config = dict(
    train_examples=90422,
    image_size=64,
    horizontal_flip=False,
    color_jitter=0.1,
    activation='relu6',
    optimizer='adamw',
    lr=0.0022,
    eps=1e-08,
    steps=20200,
    lr_schedule='linear',
)
Rows from block 8 of a small CTC image transcriber, named by matrix and row number. Each number is 200 + 40 x the weight over its row's rms, rounded and kept within 0 to 999. All counts start at 0.
After each channel's rows are labels from the 100 images, of 14976, where the channel reaches its highest value: "top examples" is what is common among them. Only what is clearly more common there than usual is listed. The data: short English words printed on busy colour backdrops. In brackets: how many of the 100.
# conv: 3x3 conv (model.blocks.8.conv.weight, 160x160x3x3, each kernel summed), inputs 120-159

conv.89,238,235,200,228,220,168,221,104,160,226,122,166,222,263,178,124,164,228,133,143,161,185,183,239,180,244,257,166,196,227,207,240,167,162,210,220,220,290,197,196
top examples: the letter o (99); the letter c (48)

conv.3,252,235,188,217,223,173,194,215,194,166,253,236,214,289,189,200,197,179,223,235,127,224,223,181,182,181,209,184,185,253,267,189,199,248,255,179,157,244,268,220
top examples: the letter y (38)

conv.142,175,165,161,153,170,170,123,257,246,202,174,241,170,164,161,263,172,86,141,186,184,203,203,234,205,196,183,212,159,212,171,155,188,211,186,152,162,199,209,213
top examples: the letter k (89); the letter s (59); the letter y (43); word: sky (43)

conv.34,185,161,217,218,95,185,246,202,240,218,210,186,257,185,198,159,206,186,193,113,194,276,139,246,173,183,185,230,247,234,231,248,218,176,245,235,195,215,268,270
top examples: the letter i (55); the letter c (47); the letter h (38)

conv.61,229,270,235,251,269,203,137,156,205,243,179,170,210,274,251,187,179,223,238,205,247,212,247,220,225,242,295,191,269,183,166,182,199,163,233,150,196,165,177,187
top examples: the letter w (65); the letter o (60); the letter l (47)

conv.117,218,141,213,218,116,202,241,159,208,269,161,134,187,218,213,186,164,186,176,196,207,161,185,238,132,175,215,199,192,129,126,181,229,246,97,139,186,237,212,216
top examples: the letter e (69); the letter s (57); the letter b (28); word: bee (26)

conv.124,161,204,241,175,117,149,246,227,184,315,208,223,128,228,172,158,149,159,165,205,150,129,196,202,196,219,142,153,241,188,169,213,131,193,142,201,251,159,229,173
top examples: the letter t (76)

conv.35,167,208,201,220,167,216,193,187,153,210,198,207,234,181,119,58,193,217,216,143,262,206,206,208,200,177,198,177,172,145,221,156,268,195,107,199,120,149,164,120
top examples: the letter r (65); the letter t (46)

conv.134,150,218,236,176,187,161,267,175,147,251,233,166,183,228,183,172,156,194,229,185,270,194,203,198,203,167,118,215,299,231,184,121,164,218,123,171,156,169,159,266
top examples: the letter x (38); the letter y (35)

conv.41,264,143,166,194,162,170,209,190,183,192,215,149,207,226,258,129,162,271,193,185,181,191,257,202,151,243,212,189,127,165,191,177,267,241,185,224,204,229,193,197
top examples: the letter p (82); the letter c (44); the letter u (34); word: cup (34)

conv.94,185,205,167,232,197,193,169,177,198,202,107,225,204,195,181,229,117,211,132,157,228,195,155,162,182,251,212,133,185,233,216,181,198,167,263,176,201,222,228,181
top examples: the letter g (58); the letter c (39)

conv.48,208,171,185,157,163,192,224,197,194,209,209,191,164,180,121,204,216,277,175,175,217,228,214,196,209,150,175,141,161,255,246,216,217,159,251,184,192,203,232,266
top examples: the letter e (94); the letter a (85); the letter l (83); the letter p (56)

conv.85,230,217,164,163,215,202,220,201,222,188,78,121,308,222,257,131,178,229,136,131,126,240,214,272,238,172,196,97,166,197,176,196,241,164,194,163,203,187,189,173
top examples: the letter e (97); the letter s (83); the letter u (29); the letter h (29)

conv.158,193,102,132,118,202,189,210,237,184,184,220,143,233,149,119,207,232,240,151,211,247,226,195,171,176,158,183,199,150,170,236,200,226,199,118,172,194,179,256,151
top examples: the letter b (79); the letter o (60)

conv.63,183,215,258,242,255,209,201,219,228,227,229,214,236,213,176,229,215,196,260,225,239,235,265,187,203,234,272,192,247,172,216,241,179,257,200,174,202,110,204,176
top examples: the letter r (87); the letter d (44); the letter y (25)

conv.21,203,224,227,206,171,186,262,207,223,242,228,194,211,227,182,158,194,248,162,118,188,250,159,217,170,179,189,220,262,191,205,226,149,189,173,183,221,211,240,279
top examples: the letter y (100); the letter b (43); the letter d (36); word: day (27)

conv.121,226,166,249,221,201,159,214,251,163,238,242,207,218,211,132,204,245,238,177,246,210,182,176,178,193,229,195,196,226,189,193,214,209,218,192,164,273,234,260,126
top examples: the letter n (81); the letter o (76)

conv.66,271,246,255,259,269,223,179,215,218,222,208,251,234,226,180,234,173,231,253,212,240,184,277,215,245,213,252,177,227,205,156,245,200,236,164,161,210,124,202,226
top examples: the letter k (67); the letter c (36); the letter b (32)

conv.122,208,204,198,189,140,156,252,147,159,290,220,175,235,213,187,190,245,227,235,190,283,195,208,212,200,164,128,192,232,192,229,158,275,201,210,153,122,170,167,241
top examples: the letter r (64); the letter z (45); word: zero (45); the letter f (31)

conv.79,213,249,198,212,210,220,178,230,226,252,171,251,202,188,200,240,155,224,221,201,169,187,227,199,275,158,182,197,114,226,225,219,287,149,152,228,193,215,184,195
top examples: the letter p (81); the letter e (81); the letter a (77); the letter l (61)

conv.58,232,217,206,178,143,173,209,226,235,195,162,198,263,288,274,189,203,267,178,194,179,268,259,209,173,177,227,188,166,203,209,201,257,185,216,151,195,185,246,203
top examples: the letter y (97); word: day (28)

conv.152,220,187,157,164,199,163,193,158,180,218,180,216,213,212,209,185,215,250,189,132,199,204,199,231,171,147,168,183,164,232,254,227,183,158,245,233,147,213,169,250
top examples: the letter b (66); the letter o (60)

conv.157,82,187,203,179,117,212,161,221,221,166,231,223,227,134,209,211,207,90,234,214,155,204,81,199,162,132,157,244,193,137,185,196,117,223,168,198,204,178,215,159
top examples: the letter i (63); the letter l (58); the letter p (30); the letter m (27)

conv.131,190,168,207,193,178,182,177,213,204,184,168,165,86,201,174,123,138,177,209,207,192,144,209,214,211,202,209,213,147,167,242,144,174,245,160,187,191,174,192,158
top examples: the letter n (97); the letter k (68); word: knot (36)

conv.7,154,206,178,216,195,214,153,174,167,187,171,178,183,196,254,153,197,191,210,136,236,198,206,141,259,260,253,177,256,200,191,181,178,233,175,230,202,239,209,254
top examples: the letter t (68)

conv.2,171,239,130,176,177,205,141,159,178,218,157,203,131,228,268,150,189,87,255,144,145,165,149,213,268,189,190,204,189,229,193,123,164,212,263,211,207,269,223,213
top examples: the letter k (53)

conv.36,155,225,209,179,119,185,200,198,167,236,194,201,161,214,221,151,154,134,120,190,166,157,195,133,186,200,83,168,207,151,177,153,168,183,222,190,239,169,189,172
top examples: the letter b (36); the letter g (26)

conv.159,214,210,132,168,202,183,155,231,222,220,252,230,183,86,141,224,259,145,267,214,183,205,161,136,263,186,195,232,248,193,194,150,176,190,159,228,170,220,189,191
top examples: the letter o (86); the letter k (64); the letter b (44)

conv.137,184,147,181,215,123,164,244,201,211,184,241,202,184,181,180,160,223,225,163,168,182,221,110,138,274,167,184,211,288,275,268,221,178,186,255,178,188,265,152,280
top examples: the letter u (48); the letter y (30)

conv.43,229,177,184,229,114,254,160,187,209,181,172,167,177,176,242,72,141,196,232,231,200,169,193,188,195,255,230,209,133,197,206,180,196,182,164,224,214,217,202,198
top examples: the letter n (79); the letter o (75); the letter s (45)

conv.135,225,209,192,193,174,190,222,240,225,219,227,181,222,217,178,222,201,226,267,241,260,248,241,188,212,192,222,175,169,228,176,245,276,180,218,185,183,197,167,182
top examples: the letter o (94); the letter r (93); the letter k (57); the letter f (35)

conv.150,219,160,142,178,224,180,211,261,195,179,232,135,248,239,216,197,237,220,251,224,269,177,235,127,252,241,201,195,219,214,234,139,268,242,249,173,197,250,201,175
top examples: the letter b (53); the letter g (49)

conv.1,139,228,171,203,197,161,227,184,178,150,165,194,168,221,210,182,213,171,135,180,279,241,130,203,224,256,271,208,251,188,219,251,206,266,172,220,276,254,186,180
top examples: the letter u (90); the letter o (69); the letter s (67); the letter e (66)

conv.64,240,203,213,179,225,218,209,178,184,203,175,172,208,181,230,202,214,209,183,196,127,114,238,164,169,223,233,121,222,203,191,170,265,182,172,132,188,91,247,119
top examples: capitals (70); the letter e (64); the letter s (54)

conv.60,268,219,154,204,272,225,202,207,228,200,180,180,137,260,188,165,169,262,189,136,191,215,219,184,133,184,223,192,169,167,207,182,203,169,193,161,221,179,217,191
top examples: capitals (63); the letter l (51); the letter y (31)

conv.123,210,153,224,148,144,215,200,241,190,199,225,183,137,162,161,138,196,255,196,254,264,154,233,136,204,191,194,197,145,175,200,182,235,199,82,183,179,161,251,172
top examples: the letter n (68)

conv.12,147,161,221,210,150,192,136,160,143,186,182,136,150,224,279,172,189,152,169,197,149,173,168,189,171,214,171,231,227,188,206,194,175,181,254,200,231,194,203,196
top examples: the letter n (58); the letter m (28)

conv.46,249,192,136,120,195,242,181,169,185,198,190,205,233,138,200,177,193,224,266,179,237,215,235,257,218,180,158,235,182,289,177,137,192,202,268,276,136,271,167,216
top examples: the letter k (93); the letter o (93); the letter c (45); word: cook (31)

conv.50,121,201,188,181,221,210,188,228,213,150,196,242,200,211,186,198,176,125,229,197,176,191,160,243,176,150,153,288,191,202,137,194,94,282,177,204,225,184,146,165
top examples: the letter l (91); the letter o (63); word: oil (29)

conv.153,151,187,204,155,226,147,215,255,232,219,242,224,182,150,146,261,214,229,240,241,156,266,135,195,262,110,149,235,208,197,241,205,167,181,217,175,173,191,180,242
top examples: the letter b (54); the letter l (51); the letter x (28)

conv.144,243,241,245,258,243,155,240,213,224,199,255,166,219,227,123,271,270,156,173,237,114,191,147,165,212,246,238,211,214,182,216,232,164,206,208,206,156,245,204,168
top examples: the letter m (91); the letter a (60); the letter p (49); the letter j (33)

conv.73,237,239,196,251,264,185,158,154,184,218,186,167,229,271,257,193,227,179,228,159,229,211,226,152,184,234,255,169,262,182,146,133,228,156,256,112,205,209,151,158
top examples: the letter r (96)

conv.72,133,229,240,209,193,180,149,198,234,226,230,230,183,132,105,203,195,173,288,214,260,219,142,184,223,196,215,225,252,153,235,222,131,241,127,159,193,111,145,204
top examples: the letter r (63); the letter o (61); the letter h (32)

conv.39,111,239,172,240,194,241,143,202,207,249,150,276,149,155,152,205,143,111,246,207,200,270,185,224,228,124,118,207,151,251,217,246,163,224,160,198,142,227,189,274
top examples: the letter p (66); the letter m (47); the letter k (29)

conv.84,239,186,166,185,210,141,199,184,201,204,155,187,195,217,210,153,129,213,195,118,133,222,212,265,220,196,190,229,155,270,158,218,226,218,255,246,177,261,183,232
top examples: the letter l (79); the letter o (65); the letter d (57); the letter c (31)

conv.25,218,225,158,189,220,214,218,128,183,96,194,159,234,232,350,126,244,215,189,185,175,160,224,203,141,150,181,196,234,171,186,175,154,169,150,152,146,163,205,161
top examples: the letter s (98); the letter o (93); the letter h (63); word: snow (34)

conv.145,172,121,185,115,178,179,165,238,213,164,224,163,154,97,188,199,209,85,195,235,183,181,150,112,191,135,135,230,155,150,207,183,217,189,139,182,159,192,206,123
top examples: the letter n (54); the letter h (47); the letter s (45); the letter d (37)

conv.10,216,223,155,230,212,168,209,194,196,179,228,261,181,264,142,137,187,126,227,160,165,175,152,145,151,215,256,209,179,207,218,219,161,299,194,206,206,297,192,181
top examples: the letter t (53); the letter c (32)

conv.110,205,221,248,216,220,211,255,175,167,200,235,103,194,281,205,238,282,197,167,176,169,176,187,209,177,239,222,194,220,204,244,209,198,219,195,174,219,281,247,215
top examples: the letter b (67)

conv.19,207,217,165,207,187,166,210,184,177,150,262,226,214,259,205,178,214,145,230,164,74,184,151,193,139,188,182,201,170,244,230,159,194,238,189,234,204,276,260,198
top examples: the letter t (69); the letter s (45); the letter f (30)

conv.75,177,223,235,243,175,180,159,183,172,235,173,190,193,201,161,163,164,185,221,219,306,223,229,142,205,240,203,190,206,207,149,177,197,180,177,170,209,134,222,140
top examples: the letter r (100); the letter f (58); word: free (35)

conv.45,66,156,189,138,116,240,148,258,214,158,236,230,218,110,227,199,192,79,178,254,278,217,90,244,202,165,140,226,123,188,157,283,175,202,146,203,179,137,207,191
top examples: the letter r (99); the letter i (63)

conv.53,241,175,190,182,237,196,209,199,166,165,194,159,232,221,210,244,215,276,165,233,176,182,258,223,180,241,258,204,132,156,194,161,249,253,168,224,211,262,116,127
top examples: the letter p (96); the letter c (34); the letter u (31); word: cup (30)

conv.82,194,165,197,205,213,149,230,176,189,196,178,160,191,176,100,187,189,274,124,125,141,239,198,209,204,178,159,200,209,262,228,213,205,185,205,238,221,265,210,197
top examples: the letter p (69); the letter l (48); word: apple (39); the letter y (36)

conv.71,216,245,168,189,177,186,144,204,203,116,203,140,212,212,292,171,205,215,176,171,223,211,181,269,177,148,179,128,147,193,193,186,238,205,203,176,213,179,193,196
top examples: the letter s (50); the letter g (27)

conv.32,200,209,215,229,150,174,207,216,201,239,196,206,217,273,175,163,188,163,222,134,192,235,138,260,139,207,128,221,201,217,201,208,215,198,299,232,189,215,236,277
top examples: the letter l (77); the letter i (69)

conv.69,176,168,189,132,196,193,153,164,179,130,200,215,199,166,156,205,193,177,223,184,225,196,189,222,233,173,197,174,113,238,216,177,238,204,216,254,124,180,194,229
top examples: the letter h (56)

conv.47,218,171,197,201,191,182,210,134,168,220,162,211,253,267,264,168,184,127,158,185,149,156,224,228,102,193,182,168,173,184,156,180,229,197,197,196,195,251,196,185
top examples: the letter e (84); the letter s (70); the letter v (36); word: vase (36)

conv.55,155,160,154,163,195,173,217,201,191,146,192,163,225,153,221,237,228,221,193,191,105,235,182,235,241,141,156,219,183,236,182,187,225,189,238,197,207,264,163,259
top examples: the letter l (99); the letter a (84); the letter e (82); the letter b (54)

conv.33,190,235,182,190,146,201,134,207,232,228,125,195,190,171,238,129,162,110,178,186,250,244,278,184,215,215,116,198,209,175,191,167,231,171,197,170,219,133,190,114
top examples: the letter y (97); the letter b (37)

conv.93,216,218,198,202,191,163,266,162,191,200,183,140,255,292,235,229,229,134,132,202,171,194,253,184,174,203,188,151,189,179,196,186,221,235,220,130,221,252,192,89
top examples: the letter g (100); word: leg (27)

conv.91,194,226,173,214,152,222,236,185,203,162,176,203,180,272,194,214,262,227,110,192,91,143,210,236,202,193,190,156,248,140,141,182,189,209,192,157,171,247,148,251
top examples: the letter h (76); the letter i (47); the letter c (46); the letter s (44)

conv.15,195,203,159,219,222,169,207,250,217,147,202,212,223,252,218,207,220,205,200,194,221,235,167,114,188,206,198,170,210,160,132,104,232,186,224,201,202,265,219,193
top examples: the letter w (85)

conv.141,190,133,225,127,146,194,201,145,178,145,154,207,219,213,197,164,144,244,156,154,201,236,218,227,188,173,171,170,147,246,206,266,216,152,252,223,179,165,174,243
top examples: the letter c (45); the letter h (33)

conv.156,173,212,197,180,185,208,156,182,160,88,225,128,216,186,173,206,221,84,205,162,198,182,168,125,159,258,232,217,181,169,202,218,195,261,188,183,187,203,186,121
top examples: the letter n (46); the letter m (30)

conv.74,184,171,227,208,185,175,177,252,212,192,235,205,222,203,204,188,220,182,206,223,150,213,232,181,183,177,226,217,203,128,161,188,197,163,185,189,194,36,243,115
top examples: the letter m (75)

conv.154,201,168,170,146,179,205,245,136,186,167,102,111,294,175,235,174,147,228,163,115,121,235,219,189,212,147,191,141,223,219,221,205,260,163,145,159,164,163,205,97
top examples: the letter e (99); the letter u (83); the letter s (70); word: house (31)

conv.22,241,218,129,184,242,176,226,209,194,170,196,212,254,221,195,166,217,204,189,184,96,173,187,232,136,100,111,191,183,217,181,164,204,191,205,204,171,199,209,182
top examples: the letter o (64); the letter n (55); the letter t (52); the letter w (26)

conv.54,117,228,176,235,159,214,166,191,191,212,118,231,185,186,191,183,143,74,204,193,147,225,135,170,165,161,125,180,160,187,165,231,77,177,179,206,165,221,191,259
top examples: the letter c (54)

conv.67,204,243,199,223,257,222,173,198,222,204,165,132,208,255,199,188,178,162,207,169,212,243,216,217,230,181,177,211,228,123,199,153,180,135,189,159,215,190,270,141
top examples: the letter o (63); the letter h (51); the letter r (50)

conv.127,219,171,141,195,208,186,213,235,237,200,232,177,237,260,287,182,241,240,183,233,245,158,192,129,189,206,160,190,196,172,188,113,265,222,202,132,205,245,271,103
top examples: the letter n (87); the letter s (36); the letter w (28); word: snow (27)

conv.42,195,215,187,169,231,209,211,180,176,212,154,178,214,199,202,168,214,192,155,155,125,119,207,249,250,233,219,199,216,175,122,187,136,249,210,154,235,182,190,136
top examples: the letter b (96); the letter y (32); word: bee (27)

conv.27,208,200,225,213,135,187,255,212,223,246,160,198,199,280,243,124,183,225,185,153,192,263,197,245,171,208,252,186,248,234,260,253,205,159,279,194,272,215,237,273
top examples: the letter e (69); the letter g (58); the letter u (42); the letter p (30)

conv.103,78,164,220,180,80,207,154,180,206,141,222,173,193,134,248,165,230,122,225,207,192,192,136,220,154,125,165,244,204,150,179,205,179,200,179,184,168,94,207,215
top examples: the letter i (66); the letter c (65); the letter a (65); the letter d (64)

conv.11,171,181,174,203,176,190,191,245,192,171,224,221,205,184,170,197,200,231,223,173,210,228,149,133,194,183,162,181,128,173,251,252,225,189,194,227,184,255,186,221
top examples: the letter p (97); the letter m (39); the letter u (28)

conv.13,198,207,182,217,137,176,201,209,198,204,193,206,179,246,273,165,203,145,189,134,217,202,127,203,157,238,269,202,208,131,171,218,163,225,185,191,234,276,207,261
top examples: the letter e (99)

conv.52,156,185,172,165,187,168,141,112,173,193,146,135,208,196,192,187,180,146,61,135,210,179,215,256,122,216,170,218,145,161,186,173,159,156,143,216,214,174,211,88
top examples: the letter t (97)

conv.108,223,239,232,222,253,226,265,167,206,247,238,155,199,234,205,191,297,222,265,183,230,197,242,206,202,233,238,208,229,198,269,216,205,245,151,201,242,280,245,183
top examples: the letter r (91); the letter s (45); the letter g (39); word: grass (36)

conv.112,223,214,199,173,225,167,193,137,168,216,189,160,224,255,161,170,223,250,241,176,271,221,230,240,221,229,222,211,185,214,188,188,237,212,216,208,98,217,140,245
top examples: the letter r (99); the letter g (35); the letter f (29)

conv.24,264,200,211,170,184,205,238,177,143,231,217,131,240,224,185,186,193,199,214,188,181,204,275,199,151,224,231,161,193,167,170,121,246,217,106,198,187,174,187,91
top examples: the letter a (88); the letter c (66); the letter e (66); the letter f (51)

conv.78,198,236,257,242,233,227,251,222,240,199,210,258,259,221,147,253,168,213,241,223,133,179,194,189,240,191,230,144,195,196,218,289,184,169,203,210,139,161,244,246
top examples: the letter t (88); monospaced (36)

conv.114,173,196,108,144,181,174,182,214,175,168,217,198,182,192,167,174,189,175,223,188,188,164,112,202,236,136,125,225,194,220,182,192,162,200,232,211,155,216,220,235
top examples: the letter k (57); the letter y (36)

conv.106,92,202,197,206,160,197,256,176,181,234,209,183,183,203,136,274,230,180,164,224,169,291,137,158,200,222,192,222,203,260,295,250,187,195,157,208,202,261,217,172
top examples: the letter u (99); the letter e (67); the letter s (50); the letter h (40)

conv.100,231,170,161,153,207,182,221,130,185,176,140,218,225,140,131,157,141,248,150,140,215,183,226,119,203,121,154,185,165,184,178,166,226,206,151,189,109,213,195,205
top examples: the letter e (99); the letter d (51)

conv.129,145,214,258,228,221,137,249,180,154,252,200,196,246,198,105,222,201,222,190,291,179,176,174,219,207,242,203,177,243,185,136,204,215,207,206,210,206,263,198,149
top examples: the letter a (72); the letter m (71); the letter j (27); word: jam (27)

conv.104,113,135,167,159,166,177,116,138,160,142,149,134,169,101,189,216,171,119,165,215,128,167,149,288,204,220,189,156,203,218,182,197,143,198,226,181,174,191,243,210
top examples: the letter g (71)

conv.87,206,211,138,218,188,225,243,179,165,161,119,207,202,230,176,201,142,176,101,140,248,200,219,135,249,229,217,131,219,229,135,191,228,195,268,175,225,243,185,242
top examples: the letter g (98)